Weights of a small image classifier: 2.04M parameters.
Rows from block 5 of a small image classifier, named by matrix and row number. Each number is 500 + 50 x the weight over its row's rms, rounded and kept within 0 to 999. All counts start at 0. Numbers have three digits each.
Before each channel's rows are labels from the 100 images, of 14848, where the channel reaches its highest value: "peak at" is the part of the image that holds the peak. Only what is clearly more common there than usual is listed. The data: made-up ball-and-stick molecule models.
# conv: 3x3 conv (model.blocks.5.conv.weight, 128x128x3x3, each kernel summed), inputs 0-127

peak at: centre
conv.47:365479546486563506481487462499341538503501531393515448490572529539522487508423480465489458414513406468515524478492356475515456523505404538443433448485404500491509527501553562501508468477543528436384539451514375483424514595483517533533541467405452456437458473510507530528540571410489589525444510497502519537446487480498520475461462397505514531470449533531482456516486456499463408506491

peak at: centre
conv.121:449499482455537471516542426513543486458533458487505466488500483396519503490507510501520500317513442517482509535472457488521511481504451471515514591488369521526369489491488497491521512521501462543421475546555436536433524550450504479517476399568538415530486474463539443488478490427522425529492474473542498497393502475433521497450498509496409460290518549436495503457445555524533350471500

peak at: centre
conv.66:491390512474439454476516474481556340454473475517440446485485460513553495393518430406434497511503485488476493477488484454473432453490518466553519531427475510468506426413497464519488425492517499507467501503506510422490402533519473418574433476437533497489472452528435514487439464413354478514495445386558432459472452424453512371550428487415470473513499516497429507477404430471464503451483

peak at: middle left
conv.40:416479495419433504472420467496478457455474506495556514521506523388479486482502500500486520386450432495544468462455399395513432480521475511465611577521505525486423516482456496395472487509504488494430488490464470507401491489481524518519460356464480454437426480489574514505485474346438424501460463503520466503451565507429517554520417453496458495377503499477508474423465511510498352462532

peak at: top centre
conv.89:335460470500541470475550433496392469504454482347462455486518465429500467460473432432438498417421443438488468482501326373477536445458468464506424467510495546483479453454508456523503447468503514489470477460474368453375473545479440442523518413500496436526471471482516459459520503445488447486473440452486507437475467476473463482491486441471493497446513458517461509480472449465466406475489

peak at: centre
conv.103:454504423483510478544518464503488489510468533481462424433509457467495489484484522476471508389381504456541476541426475475568505523531494427571475584396393510556512471464427411552561540512541515532520442457571468459480534539520377493593516527479504488460513446492498515450567512477498442578585425467526531465448460446534526431471406461427425485441537408460430527434454589538370481475497

peak at: centre
conv.16:510431478493490425460496433532504458483453494546412425435499404549559401438448427433416471520515462415482443485515496507452506423442513406496586419465517462470473404420539377503439408481517471462508430483486531418496417551493387428527477510462466503480461537479453495424486561519445539489457441419513483406490518484442472454467507491424505506527466457557435465508479443428447562495483

peak at: centre
conv.114:466561521516461495526460561391423545513503474398565527517482542446484562571564559515567493484427508562500589523507454457530552575555438514491421577500475511582505547564485526473576588582494510505432536567546367609452550495517484559586506467543435501506568424524542564534519414439546456543505528555550520527517438466542524503600487488548508463456529484483505477478496601588519430481504

peak at: centre
conv.43:435515509501476549552491555575484532523570487468508480479469543330583530497499553526534482396348512527476519554417461445519519527539409504526493548469423484535508511477463474477487525508525487525430503473510443504394465502458512540604486428543405449491465516469541494486572482454470411568533497513514547542440540514448542493485420480489438467382527437372549581434552500524480416487451

peak at: centre
conv.99:430471421481465438441495428520486426509454531563435475471494426560492428466471474402430473499375458386478444451477493511487514441481518417441576518420525440470430436420512469466474449461484488514496432420458539429489508487511413464467496541492433498408459507457505468410435536480474544492408450442517473422505544504489486453438459411456537514504466373487410500508496432465401520504488

peak at: centre
conv.59:573467471550502404472512522533502496525462514567360467463507385575536410426478462472401446669503496434480464452516564530446495454453523388526587383508596490473518423449570441511461431492498497462526461497487507447523456515490374455511541487480474520444471540483520512427547536547494553502493437451492512417509503494455455450496460484467476505535480500528454458548538438401452507515473

peak at: centre
conv.33:534479486541472454531540482393453496506501463474461478420474463377555540462521493480467516296482508467454464565481526516488433516486479439493451546478427435529568426461481408531532505563544516487512439511484520478494506545542394453580518530573436477602540488451503519416585523526507341469517498420451502474482457468507502435522475521475511471447509410423445552440505546434517560504457

peak at: top centre
conv.26:364466500557500552480513500481402475467425493444560489473453554454499560530501481484510523424403490468431479523485511487503415520510398542505519573441423425523554530551460508458520488531525489439411518534446418519363550493472537496494511471485390490434409491490502491543500498430509467439562509475375511533404564540534527433504500425490382485424538486450495488454589538524535422473449

peak at: bottom centre; centre
conv.88:512515524515488511487423516520411508480506498436569474575496570475428527514526527518441526496550505487520438479457416503504443509542453557395503575588482466500460544543436497379470544477475520452399500506464391451490545473436542517437497388480429413508584444503526481512489438403508475459544565525449468576408547552569529591490476478493473472426503532402498516406486568487596423501565

peak at: centre
conv.13:457561505508449467459415470506424495481472446515554496527523532395555509522507503469545480479479424507497498501529419541501501541512401557347506606486415520509416532521522571434510513455467508470337506485512397537500515480454524507545523448527484403505480518456542439503458518344532394498448537497492534545445499515518484481447462512511536435434388485515480380488461529520515407502464

peak at: centre
conv.3:364534488486477513448443522456377446472505523475542482547465524399493502522497510551506507441432459555470511409410444514532468497553403538431589604497442506521461575520457474462552542490517490502384508534513439495453483489429535516441467431496448500401453465461552490531459464336554451502533520499547504547516511489481546494476421409509533486365482471503537499434510524511536408448470

peak at: centre
conv.11:499427422546551401461550452498483472519490557572362472439538384547483355443509469394423468530506516423529469475510513508479511425467463405495576402500544548492445417445558453521516459506508503473478455468489495446504476502482418450523499530516542511525438499472499464385521539486458522497449462464480487382492550521457477415467512516415465517466436415533413488516527424423449528502492

peak at: centre
conv.1:406470507457480501533512479532453548468519487427519492408509531462546492545419511522525458516455422480457525575576396367501436546499506479479575517371512480543486519481504509515493445521530435498432493483500411492342523561451518525570481410530464497443363544466486521519495566494437529563483509495464417524492569515452536404473500405505476493450471486558481488529485426527428398467419

peak at: centre
conv.106:487449481452538481446517590474520458528491564504602475558473520514463509517492552521540531430460552486564501545435523370591490540507577508510544588502525473477478525526447509367498503547475480472593579553449566512405537449517512513426438480483504397479476411456674524576551418518427501585532529505432481527440548508489505468530514454475490503498477474507488534383498439553551478425518

peak at: centre
conv.101:516423470524504433451524427530520437490449489558404431443502398536491399435444405428404441512521475422485425491492507516442503417424510406491578435485515497469466408416501399496447419479514482451513413473486534410504425523497385419489490498467497490493479506482473461402489532518451524465458438414503495398504524502430459472472524514441501507533480443534460466527511446420448550510498

peak at: middle left; centre
conv.27:318500513491477489474486470484376475482473468353518463522467518447453476508465481482487485416447411469443510450484328404485512514494424513445480528497524506502437533510507527448471499494488485492419518466479367483349506502493496522463486422494495434421430485496511432503473489383535493459477502518508500527523500482493503510470496364501529484435476469490478455504482458515502370464515

peak at: centre
conv.110:536447441576513443421544490537524419538439556558401462462521402519500396469456417441395450549530534412528429434495545531420530436431520433475596433548568546461461447446529469499446440502470550451535439463459525445506457473508400438446546507496546524476480536505536437431527518513461523408448477445485517421533563554454422498485532518453517516510484452519443479535553423410465512528537

peak at: middle left; centre
conv.39:421550507523459464477475533428405502514493470365566498553497541457499505566560547464545493440422490509488590509531413445505505549547450512440453579458461532556456571545525502457550625519491529526450524498525370609428549498499479573560511471543493462459576425520526528547516452399523472505449545563557536525523484497514508530583517427507538481446484458484451461511501596576479363504525

peak at: middle right
conv.51:468493456684574461484601517537517472482500459492439501486519451465538435481489454478461510461521632485443460471514611523426514500443495456512412502560477629460552476477575503613487451448480518496485460523483506452535531519485466494474562551481560501518480511516476486437605513479519478424485501450497529495507541629529355558492525535475501553513479491453468538530645454449473475569518

peak at: centre; bottom centre
conv.5:522414476611536454454576466563544483476467479509399419433487417497517417401438431457426473572498529466453428475519582529449518442442502429540529436535522574467485418454532410577438406458501468442512450507511554420524414538488414436489516504434552510497461541503454465416544547520458516477518408420508501417504509533436443474453502543411514513498477524504461476527560449440486508537494

peak at: centre
conv.41:379437521487513458498497503391515507505492476504485489406545490466574486499513571484470541384466471477443464570516544499516423519562430499510463557376403487545516473491459492487595516530546455527401500552500520526503542564427457512547554471553369478474441457468536518474488525424483430498481449454425468463357527501531540414552527456446430523467525475473475449389511622517505492478505

peak at: centre
conv.64:342490505456464509484447491489396474492487478390511504499493523496452486533476497472502477452443416478452494451452350415480483495490435504414507515494534488488425535508509541418467500471473486472383522437466385513372489480491511522447501416487482401391434480498536419513468470395498520458452523518530501509544497475493505531464509373510547497406487481472483445494460444499503375447508

peak at: middle right
conv.73:384505506489494514488497490458410495496524500359510462478513507385440507495470475498513485412408501547503445536470382421488478484476411505531498524489419517479484511473424493503490478470523512515386491472528335488388492541523518483531505392492479500463433432520541472489516490359495402485536477466479460507467503481475497455473462471469449491397484512477529464471495489504496307492474

peak at: centre
conv.14:451493506507481523522464462509435516604488702536560478516557518472476510493531526519532487479499501502663499391501499501542484506526457504435462508505523487495480522502510501495523532495492618481455498496484472511466487443500522498387559516512479827485499508505646532499447534436512457521519498499498536530477493509510509476505479493516463520482485519502535503505484514533515501505517

peak at: centre
conv.86:476419463505510492466537400457466452467501506549400423448531414489522433400460454448446486389554482468480402448532520532459441430482463441477578467463470509489461403431511432486469434464526478456459425447511542397526392523480422424482514526468529485494456513454456439397454549453437525481473439394521474437470491465412474461448463517424503520478449450521455464519492461416498574498491

peak at: centre
conv.80:542483478502520480480501525569456502575442622534546374486500537414500438452501499453464484652444553471625463545472518478532563543521466461467612561483516550531487493519458413457554496497496508478462464508480438514444527465518472489550489463475506474433538474524683573477580467452514444549570459496556477524554566539499532534546485525412475518429446546476432471564555492541531406480524

peak at: centre
conv.84:428502488543489374491456502571327470505445539524493433483536517414562460503498461436439505579516478396530475485514442521485523520486512489350601583551508425541502488503491480480494479498491545473436482491455356503487525463602476507518517541484484508495538556561528533484477469457539484491380536466454532511521519539562505502525505466475574458549412488514360461505553536484514448528607

peak at: centre
conv.82:459475458555575435524521556457506519634563639576389563433560419456553448525565534553497489545466565499654520431541543481486501488516494441537493452539511593487552475458531456473559512543480543513472493523489487521469508373503430495482590526555519537490499553523687555457576464483477466509456478483520549434519500494487456539544444490524490527438529525521520473512540512452433525491516

peak at: middle right
conv.25:301499514485489494465500475512378479510463486337505473504498514442478482533454472477495505443422429465463487464483327387486529493491491508448470531467546509512449525512516518439482498502489487503455509463449360487353504513518490508500482420493480415426428504499543431493503494398487479448500504519505502499507493470455492506476516366492537483444498484524483464504467443521505377457529

peak at: centre
conv.4:425460396459573480486539471431445518449536511463474533497540457402504479482550532467482547379495483528517451481551485458529447461538490435449383550438542506557484495509552488584541534494519452589475468463530527481468493565425481524560475518512523511465418500427487459433491566430431337523498471501396409470457476469446536378429438453491462507429463455520509555504460489513515529433393